config.yaml
dataset: "abstract colour fields from 500 small random pattern networks"
task: "colorization"
loss: "charbonnier"
channel_attention: "eca"
depths: [10]
stem: "deep"
dropout: 0.05
residual_init: "zero_last"
lr: 0.0029
beta2: 0.999
lr_schedule: "step"
Rows from block 5 of a small image colorization model, named by matrix and row number. Rows with one number belong to one channel. Each number is 128 + 32 x the weight over its row's rms, rounded and kept within 0 to 255. All counts start at 0. Numbers have three digits each.
After each channel's rows are labels from the 100 images, of 14976, where the channel reaches its highest value: "top examples" is what is common among them. Only what is clearly more common there than usual is listed. The data: abstract colour fields from 500 small random pattern networks. In brackets: how many of the 100, against the usual share in percent.
# convs0: first 3x3 conv (model.blocks.5.convs.0.weight, 96x96x3x3, each kernel summed), inputs 0-95
# convs1: second 3x3 conv (model.blocks.5.convs.1.weight, 96x96x3x3, transposed, each kernel summed), outputs 0-95

convs0.9:093111154183094158107133183104103157104187117102117094143125093126081141160145126153164191139133163099097124111203162145082147090106091114152174194181196082136114141146123123126090107154178081123146107134099113059197155159062137150155126141131136119109092119105138092108090112087120153142
convs1.9:147115119055113132135076103106156126111111169105190192120155166188122159118155124063098109097100121091118101128118086129117105120120097104111068142062122077097077165126151155147107130141114143150167140116149115129124099125129076086086062131070058073073084120117117103146122107069121107108
top examples: dark (62 vs 7.3); smooth (61 vs 10.7)

convs0.77:144143120108072126072091101047140128127120092113150106130215109141127164158119126150116152165139069124118156112145138192108106188123094132104074130203129095120095124083119094091141091075178118065137108130154121103109128150079131124109138110160135195131098073085114141137159079094175135147
convs1.77:166176066072161161125071109111132061101110156095170128125101136127134174115096095115092097159097104066053064110153095131072101149099088105110113096130071139140104135174102109106112125128155128124179133110134116151094154070143156123079105078116131076082070164102100098145155132112110119133
top examples: mostly blue (41 vs 13.1)

convs0.82:157118134127082171177142035136136148153144115124132164087136125124065143142152129125121125116105159155099128174107195093095140100139094051176132160094122134108137127130130233181140138140069152103111158159076154141119115130148137080121154140164130171173086127161192119133143102128162191124
convs1.82:164169071160156163123092026134126124099068117112047129112126117149055114162146158076163110112129121088170101161138063154100057091093100127143127102165123119148130169147102131086145131151156120117084165138128125115145126111133147113122105124102126066160117117109122121176157172119159165201
top examples: dark (40 vs 7.3); smooth (27 vs 10.7)

convs0.38:115127105104112109108154095087179160096107101111088130140177057105120134200166135159123224192145122063108167108104098172103143110059091113116120125107104097125130110130120136104123129075106167079122098114138103114122082170080158123145129105099143155110114107151182080091186167116143167109
convs1.38:122091144156151107134075118153152142085121127122101114130082133129128156127130053141091111247109148119142114166232125134131152158140134113113140124167091173183130161216159127127125122151159120108150139135140127109087090112144207086126088103146168089115112152137058147149133121139106154155
top examples: mostly green (56 vs 13.1); smooth (52 vs 10.7); dark (38 vs 7.3)

convs0.21:125111159118092182148152076099192133150126084132176144107092125086141111130179149179147114118139165164144109173117170095126083099212102197137068149106072224109092116097130118163144170127078142108154124180142171095098112152130130119138138134175102147118143111108141111112123182159143094118
convs1.21:164156107114137164154111138124162089130068084079082089168090091108079121155134154104137135178076110132116127106151149143091080132143124064170129106071147102103079120089149183177135150136108131141138105128137101098147126129095146126148134111062129134195082172175110122210163184075143150158
top examples: dark (53 vs 7.3)

convs0.3:164172145079153091105108126175178235150135122132102175146142084105132135124110143153102139134123154149130154127082073170109117144108155172123108055140145072129177138138104080090164101116109078096118141157172144161144086147142134154183163149121143173120139126114142155167185073164145188161
convs1.3:135111136120090122143075185112136082098127161129137153090129158138122181108145106114122110145135109096100124108152135117135128148110126095114099115190049134203192132152115148051149061175136065056095129135198091126146146123137150133121084150146070086120089166075110123160106156094117119166
top examples: smooth (60 vs 10.7); mostly green (56 vs 13.1); dark (44 vs 7.3)

convs0.65:136164148080098111189140136083115064205111120103091152138080115117091121096122140125175089138142158111084137152186112084102101124130112084155077093121171132113153100120145133102131150054180126164178107201019144165116147138136133147150093124131102139097117168154122132140098078115128139124
convs1.65:127073153182075078156091105094150092092085095159104172125130150177086122081163111078117150114136141109098122118130130108095107113093142133136130109172050162172167142083148159119114076192105067083098109104138128129135127111098134126130088114088116099080112139158135119164165107082037108095
top examples: dark (35 vs 7.3)

convs0.94:156128127034135144108141147078085130147176136080110107096130132099114121098103143105096131153140154108126174152234140143128115122150163169145117182126186154134182109139150122111104197119178158218087116136170121122149115142117143115143092149091121125079107177187145177118164121118156138164
convs1.94:121111139158125110167119155084187096081055134111141080107100098128074136089157095112070140141132078080064033081145115092081117124127121110115115093109100125134114161116116145076141060200106084062113126150161132119151114106115158132098140080160185115093118129122142120141161142118147157122
top examples: mostly blue (52 vs 13.1); dark (31 vs 7.3)

convs0.6:176122118142111144132137091121151135169128154144127103139074149156075158100152081136129092120155124147166101137113132102137111087085075097098123116132141131157186082120112159154122071080079122106134104056023133194118129022116129131127117178138133113121105105145120101135064152142135158184
convs1.6:149140114144134137104139112160102155149138104124061126110101107124123134134113113155120084151119216122159142198117210117132174135164104174122131192146127122155144202148120061185098194155152159157090101117129100145117142117102117128119144118117112146108203045134200150144145125100087124154
top examples: dark (43 vs 7.3); mostly blue (39 vs 13.1); smooth (35 vs 10.7)

convs0.34:070090135108088100112150134079129119156140049073101096121082096069113092128109082141106084119114126117111104110106158050109113133165122157158094086095128162098132056088108115113130163099147138146102111111157151087147077105122121148083117125090098102069052143160129137151064145117118155072
convs1.34:128138100170138142206070116186126122160127126186112162145127148167113236151130124144176144142139173121110153156121159075102138120142157158153123162142105176137130181113147123134143099175142085089119106125188139144153085176067079112149103155089109114137120126154143119200168143127089191120
top examples: mostly red (36 vs 11.7); bright (26 vs 7.1)

convs0.61:084123137096087086152151135098140067174138083059115134097065118143079073108110102153127072131102127165116129107132146096133074137153122149163101068087159173079132100075143118129140171122189171171112109153103152090158133110125132084089116110096089109084093145165128115161078128097146178084
convs1.61:132144097196139148202095112143143093139136114175120148135068144168100190148139139144175181138141155119094147149124138059083118128137142130172107120123097141117118154076150150129146072197114063071115121130176124113162099150086102123151113152098115126136126124160155120213158134131037158104
top examples: dark (30 vs 7.3)

convs0.30:093125107119184101139176106109088151161135113141066114144150094092059121110121120159154120124080130113118115103072118140050098150159155092125158105139108144090149130118118123142157083103060126126065136146066150121118080125153134096116075132113163115124137154097151096088076213110106096040
convs1.30:140129128227117142149121125137152070145134117104085136146143133125100054111118195139121138081155152128109114138138150146133130134121124194114164132112126166101103099105123084122142176122074194189167131156056138167138124132073081089158170104121129148111169081184171170193121119100099125157
top examples: mostly blue (36 vs 13.1)

convs0.44:091140176164105146094147117107183091155189092134167127105054096106103102141190133117160094132145188134156119116091191108103129131164129179173109102120110180088131097121133113182153197113114156153166126148089181084084119129098136118184135151136160150113091072118096091090106092141127085120
convs1.44:142126121141122135201084133117180067105130089132102113134084104125099145147137139115136159169099088095061108092113132105045083145163138097142107077079110137087083108091112178110150185112111120121134097101154141118106100140106132111138121108085133119183073181200116091173126213149136110135
top examples: dark (37 vs 7.3)

convs0.87:135128146103168102121161135098105117137125130100146103083117128175081095085127077140139105128111098176134153035132137120085086160169018101096078065144128160089115138105099099158116088165081131154076093125118119105137146166070125113121128122098121093117145142082143111129046167112127126085
convs1.87:155168101227171170191120095162135108141107150095117183154116160171133127107108193072115143149129182138132130191145149129147146133118148140139077146119109113121114111135156062153155166139152172166167069200076112139114118138091121114112154129103132145141167098201161143181135128099095151121
top examples: dark (64 vs 7.3)

convs0.27:101140109109065130072096175075135141148114121130107131130135143132154169148167166107150122203144157053125127161153093154142164143090096136106112140093099129122105166142127146114136086138074204083142143125142132139120069112190174134125093092190113054129120089053115073131125168133100160110
convs1.27:128117098109188101111093106137140114108113118122127142127120135149108135148117096130099113217094119103123065137216116134121134145125121116111159116137117128147076144224141110124129134138145134123160135113142132136087120070144233108096085086112216067070146147137061130159167105147093114137
top examples: smooth (59 vs 10.7); mostly green (53 vs 13.1); dark (40 vs 7.3)

convs0.18:099116114095123097106149085125182156123119142120151075137126080085072145166138122129107125124139133132167135102150130076058151144127081146108098033119098142122121135073091078118195136155116090132085137151099140132147080145147106066082166133097086154113124145102099077171055160163108070114
convs1.18:151147099217146157100122203132118088143152170132120096165211092091133189102083187131091120092108157120084108157110142121097128128148117141119089155126106175125120161126092136105181147143176121113161149131120157176097160087080129144157155102067132141121116123197143144210107121137099099128
top examples: bright (30 vs 7.1)

convs0.24:116148127134096118083093136056125175132143087097164089112119102133084137118154108127134138179135146024128119159191123126123122119118100094121134133079243106125115171121085163107133141106115172082127086123074130098219102153067150101083151139118124104101131126123137096130100120111139149099
convs1.24:118121112124150096129071104131165108108098137112132142124150129154110142124131121084085119184028121056095086139182097110093092118117112072135131130117109114135068142185136140113136121167142137121163150147185128099121112103130178085100060113099151067050104142165054096154147085121093116115
top examples: smooth (70 vs 10.7); dark (63 vs 7.3)

convs0.4:149193161076139163116125133135156140191149141126122132128106113148109143106177127128166122132202161160133136125125083107099109134137140156149105107134123121128116121175124106119054140090139080087192147199063145176089135163117127158141075094130112147106110129121115154110092024189127091063
convs1.4:138049177138066061125065144116143119112141136172116223118101183200139131081145118103126164129102142117145145121104136130119125123077134121103119112136110121141125156102148153095150134139133094104089107103163105127143110126127123115166034153091068057089084143146094104149157100100067115126
top examples: smooth (46 vs 10.7); mostly red (32 vs 11.7)

convs0.49:134081104092137088100136144088106127109123061172124049120120138173131068140134103142124094155126133129086059120096132140097132116125099153122050073114112110134135060111106087110175176073125101067100110078143159123127126128105151119107107113091097135078071133169109162156123160145066077149
convs1.49:168133111149142141214057131188138162145135163163114141146110123143149231126117149129143118137160156148127139119139146112129121107137164113126094162157121201154150174136123101132182125137247123116112098145161138170099108154077111130157107163089107129152092147148120106215148136166144137108
top examples: smooth (76 vs 10.7); mostly green (64 vs 13.1); dark (45 vs 7.3)

convs0.31:111115149116083117103165109073126146125118043123128069118090109113124060116145110136120083145112164145100082101099154098107113128151086172125077066109107148120118062075122098134170165098093120095098085081168190104123087114113138126120130154094115123086047130147119144145101160134053101149
convs1.31:167132113164139139205058150198130149167128146195101148151125132151136233134128152132153125168142174140131160150134157106115119117146158130147099172142121168141135180150126110129170163133204137132115089143170128161118094173063094118160107157083107125163103141168126109204155139163135155136
top examples: dark (33 vs 7.3); mostly blue (32 vs 13.1); smooth (31 vs 10.7)

convs0.14:099093105107108107108160084127182164133124134115167054144114079079075148169128127132109122129138157131161139105162148073062144150136092159121110041127101153112117134088090081123198140147111089135106139158102146119139080141162120065084167135110097153118127143099097074163065154170104077119
convs1.14:144141105213138150094120211123119073135145165127122095154214092091124191113085174133089120093109155116075108154099139120090122127152109137123092152120104171123115162113098138104181150142166120113161146137127149174097158087081129144149151101068122136106113124202140141207105121132087086126
top examples: bright (31 vs 7.1)

convs0.83:112125122095131091114174098093185168132130129120129059135150098093072127154136123129109119133136154123180130094132116085059141156144088142124091031123110147124119115077092078134196129157116103130085125162107153133135087159117118078089150139064091147091114164114093082154067179151094073131
convs1.83:160139103219143150128104192147132089147145173148110104163202092093143189089081187121092118114109159124090106154124137124102123123142126131118093159131107188130125169140088127101184150137193123119163118146141152175107155095072129138162150110063131134134114124193142144226113122136126116140
top examples: bright (33 vs 7.1)

convs0.95:067127157083078135137140119071131124172132048088137123086072130162077052098127089137113074127142156182099129087123139082137128117173070158109112065097120190071106060072108117143134128135119153149143087116129172105171148117117132101120131125115108124098087141127131130137078122122078138158
convs1.95:135147106189147150194103138176126131155137136213102156149084141164132229157146125142171148184113181133131170163125170088118114122127144131150076150110135120119110131145157123169136136176182138124127106152161083134155094181084087120147113160088102119141146098163156131197155141099103186169
top examples: dark (70 vs 7.3); mostly blue (34 vs 13.1); smooth (29 vs 10.7)

convs0.2:184121153115097102157106091071136151137145110141184123152181139095162164136136120129119107140158045127154130099148129151106128167106131087086055140202138113124124127147131128100136090165183094099158081118124121136168134128083136096070085102112161182107094090059083142158132083078158085164
convs1.2:171230059106158197122075118085159082114087176107209143115121156141155157115083118105103092116098094112111088124093087142117115129108080106128095106104095128124100129124104114132105137126143139138171141107130107160096191061143123134092150092092080101090152101104169134177155115115122093105
top examples: mostly blue (61 vs 13.1); smooth (60 vs 10.7); dark (39 vs 7.3)

convs0.73:099078103132088091096153149069133135153132040089096078136067115077123085150122095131116070129127127070114106120147172060093113131163136152190104100097142142108138079117133131103121179079165133142120136135154165077129069110123132172110125147088102101072070106160121138119101132127117119064
convs1.73:118109122159112119201063113168138112131103126162131165131150152171108233132128106133156147149159154129098138138120140088087134115150157146140127146157084186150140196101143146115149098178123075078118119116199151145140083164059094110147087156083108102136093147160124108195159139121096165091
top examples: mostly red (33 vs 11.7); bright (25 vs 7.1)

convs0.28:084183172110116136100155095111157176135126132098075072138162117082107145131143064135167138144112107113122097070054109140102065126144093100138093134146107115142166096134081105096183072037082149103107167147087151158088115099093138101102099181108162151114130146112131112157100147125150081148
convs1.28:141112142243117106188090061114143063114082126132126131154168130115122148091081151117130088125121124107062096101157156155123145103099168158137155148150096194154148128128125071130121128117168183177119097191153092158123145122086129103105147118124121134076150073159148161143152089095090115164
top examples: smooth (75 vs 10.7); mostly green (52 vs 13.1); dark (48 vs 7.3)

convs0.91:091132106114119157083185120114166163155108110087104161142080125073098141082178167132124081135051224159144135056145157180102177104115091135156142119177139131134163119150128130135083110126100204132113109122152150085151136164094132148152110095155181162157133092103109147079098122131097121156
convs1.91:129092161168086095154112191109165117124128123117146191118121172192094134162173146136152118086110128133137114164117088123134104155123120102203107133077194086079076115119145148081146175089135168160112135132161114141181085163120069083126136121140124131182070158131072092074092097106135137146
top examples: smooth (34 vs 10.7); mostly green (30 vs 13.1); dark (29 vs 7.3)

convs0.40:118146120088058130081084143050152129123115125132079093114113156134131103095169183096144105186115148081119101127109090170140188135108127115068114137101106121203108144139149176124116082141069177093094136114121123123091121109110157153153098106126105044122130105054103091126128084099082138104
convs1.40:123124096109172094111082104137138110106102122102120156119133141154107131148109109118090112202064114090118060141199109130114126138119111119105157107128115125137065137198138106121123132138142131120169130109149125135081115071144200099083074077107196054051143141126061129151167102139080107119
top examples: smooth (49 vs 10.7); mostly green (48 vs 13.1); dark (34 vs 7.3)

convs0.19:109213191174171142163155152161128151141171109148115155143125110092125181149211142120159175129118166187145140102177134091084106132175084113169179118187168095147099140166129112171123099088141086099128145126150135144159168166120140140152140118154110149124136146169128121126064112142099130210
convs1.19:186060168070085073097100141127129098121144146150127230111085190212097150090161086104148095125130127107118129128096134110154124168115163123088137136102137128114108160104144117109137177112143122133170111096187132107144084162142101094125069120134095064126090123073090116098115104117090121151
top examples: smooth (49 vs 10.7); mostly green (43 vs 13.1); dark (34 vs 7.3)

convs0.90:116119113127133132164120129178177151099092138144190095121088043101089184110083133158124155119139047119155160144168145089138190118090108136105149144107086092112127127126127164055151107168078127138105132131096124139122116105201116102139196094151125088156132141073133095117092149163124075076
convs1.90:119139138204082132039174154060103082129108146091136106129170120114130108143100179152119161103137132133102145155097150197123132110102109126132143106114098107120116085101143154153119099157101137126161184124101150161128197066117164178150166120129136148098209107176183157137114127077086080119
top examples: mostly blue (39 vs 13.1)

convs0.70:102167139110062130086130112049148129119109101127106098167146126124125130093174170115125147180133157070133112124108096157125226143124113114105137123090156129203113150130159118134189098139089180101103085112160123088084103183050155153130126117072109095117140094052118144124124153114096136146
convs1.70:122105102163157091114071103139134108107106117114122149126140139158104133155108112125098119197060126065116067142196114127111113127119106115107150103128111130135066140192132103112121136129143137131167130107140127129086114075137192099070073085103168042052121139140056126156154102130072097100
top examples: mostly green (43 vs 13.1); smooth (41 vs 10.7); dark (30 vs 7.3)

convs0.86:088126123110135110116148084138178140128110137095145087132112066078072130160143118129117107126114154125195127105156141066082138147125072144111104035104109151110116138066078084121180138172099099143085130139097153141135076133155113058075154143116093136133110133096101078160058172155109097115
convs1.86:158148099215148154097135218133106092156149164142115109158216106107125184107092205138092120100112166123089114161114150120094129134150124156123093161122113165125117160144098129113176164139169133125154147130110161174101152097082123141152162100071141150119120124203143141208107124153098097141
top examples: bright (37 vs 7.1)

convs0.26:226105169157164136156152105114118150112139138132165120107136139110143147089108146113112111126147135140162183177163161144125139166098125126139116178091088086120164106091102157077175135225135139187092109163128096189113093119127114090068116083093106089139134164115100148195128123114184077130
convs1.26:137184075114140163085131122087123114092103138087158065144120082061121105128060109116127121143130051104086079077121117123131103114089103084123126072122100151122129112124106124122133110153125088082138132147100127149102183066137168177110211063141179156118167107084170170128145142133125125147
top examples: mostly blue (61 vs 13.1); smooth (41 vs 10.7); dark (30 vs 7.3)

convs0.56:088128120114140115122144083145175128130104143099146099131108061082064130159146122129124105127112155121198130106156146064093140141119070144108104038099110152113113137066081084117176137181094099142085122130086152152128082128158113063075148143125097130140111126092101079161057175156106099115
convs1.56:158148100213150152094139220133103095159149159146111113160216109112120181111096214143096120110112168125089117162115153119094133136151125162125096163122114159126117159145101127115174169140169136126149149125108162174101150101084123139148163099075145154118123125202144141206107124164097096144
top examples: bright (37 vs 7.1)

convs0.58:111154159153105137100183155118099137121172148094112130128153122100103133162171163132121151135102200141128159088167122134102198093129046107130107091148157116140141132097118161164071126194130091144141160108094123055212096187109135190158150150127185134129099083133139123115122071085125156141
convs1.58:203115126124126116140138093098153113120141128097087140213195129151132155147121137122131058130099142110155157167119080110121069118101095107141128123121128126133125162132117181092161138111142121119178124122162151106169062171116092038111074159133069063161080156074092085111118135148117160161
top examples: dark (30 vs 7.3); mostly red (29 vs 11.7)

convs0.67:127109114106074130103078116044135094116117068116078101139076084131136100108148140112132101185124144043116126110102065128146186132131112120089133128079109091159122131107119142121137070123078164089109099090135121098102077125095149141128130125084120052123121077061142105135137109067080158126
convs1.67:115117102111151090115067104135139102110106115102119145112145137151112131137107110117087116202055112080114064145202112128116123121115098119098155105135110136144066142201126097125118136132132138131169134118149124130090122068134203103085081069101176058050138140118071126149167105139077101114
top examples: mostly green (46 vs 13.1); smooth (38 vs 10.7)

convs0.93:098158171107131149090205165114157119150166114097128117140176134098126143151200155094143147141126161112149181135085194094095114109154089176173116140128125194115129109144101084134126184070127142119134099174127209092075068145144137126122094097112150157063130097160119149101136078155093131129
convs1.93:137104143140113106157108118092162044095108123105093100138131089107068124142115121145124147157138063105033089069141092077072068135134154100134167068080128140086077144113091191075148107142137095096134128129184134119147099133116138107125106116116123074130064158122113127135133174080112128133
top examples: dark (33 vs 7.3)

convs0.88:126150142120090145086096150041152117133137116142115103113083143150126132147164173120143130195151165008109145166135143121159196151159152160111133150090106109185111157169176102161110085131074136107145128074139113104134105104117148164173142155123104076137140070095102113160124091077097125142
convs1.88:114120102131127104100077112137138104099115125113127146127146145145109123143112087123081107251088148115114091128255121131114144113119108130105162132142109150153071145187145100115121139127131138120155141126129136109090132073151215123110094071123195094094155173127082136146156105150067126130
top examples: mostly green (33 vs 13.1)

convs0.59:066101112120118114121161092119169148129107116075124086131112080050083116154120127123118097111114171130193125091138139066081119140134067142130104030098119155108104132071087089124170133178095108134080143137108161124119074132155116069085141151116108116123102148096105087128075178152096107112
convs1.59:161140104212145147120126225151111099163147165163108120152217114117128187110099223131105121115117170138098117164133148117103130123144136158138096163124119164126118173158097120111181169135166139133152135145119162177113140113072116132155152113071138147126118129196139136221113125148114119147
top examples: bright (35 vs 7.1); dark (29 vs 7.3)

convs0.29:218100171141158147163158078136110158121145140140170106096122168117122144086152126103117100109124090131165168174167153113113124121110109122160209225110134102134174132103108127065139131214088104169120116151100125141147145093154127103084090105136124105131134138104090122174126144126185058092
convs1.29:151189075114117168097118112091134103122109124069145062162113083073105123135078123118140110139118060104099078088097129142121099115069091070143095109071153124079081126067142136149115144130169130134131110154112122139104170079133141176100195106109159147164175086081168173097135140112124128165
top examples: mostly blue (57 vs 13.1); smooth (47 vs 10.7); dark (36 vs 7.3)

convs0.74:135162159136126169067161192091137106119158117134084134132150072110120154180122177083113136137108115068144165167086174121155159089130140144172087125165144151108145105163132079116092182073144123143150116127106168079114061115123139189183093123086115195076119127171109135132156085111088140148
convs1.74:120090157128108100121125118084140044068101136115111102121129097094090132124091100164150121144121052085032075065114079105077078136143134095127170080127093136119119129110078190072149095151135075070144138127163110132121129114130156124115093120126129079116072167123111114154154163119120106135
top examples: mostly blue (37 vs 13.1)

convs0.92:116151151108084128061090138062120138128094071112105131135121100126135109130166111134138092191123131026126104109097098115136158149094078117074149098086082106119130131107104176122147051081053140080106118146135113092107075151108156107141157125151119112122120103030143126126099157128094131119
convs1.92:122113119126182105138074113146141121115122115116124144123144139139115127131114097126098121246099126112115098142250120143124144129131127135107148131129126147149071150252147111127118141123127144134155142126149131135104107091142218099111082085125172082079124161126068139146147109155077114130
top examples: smooth (47 vs 10.7); mostly green (45 vs 13.1); dark (27 vs 7.3)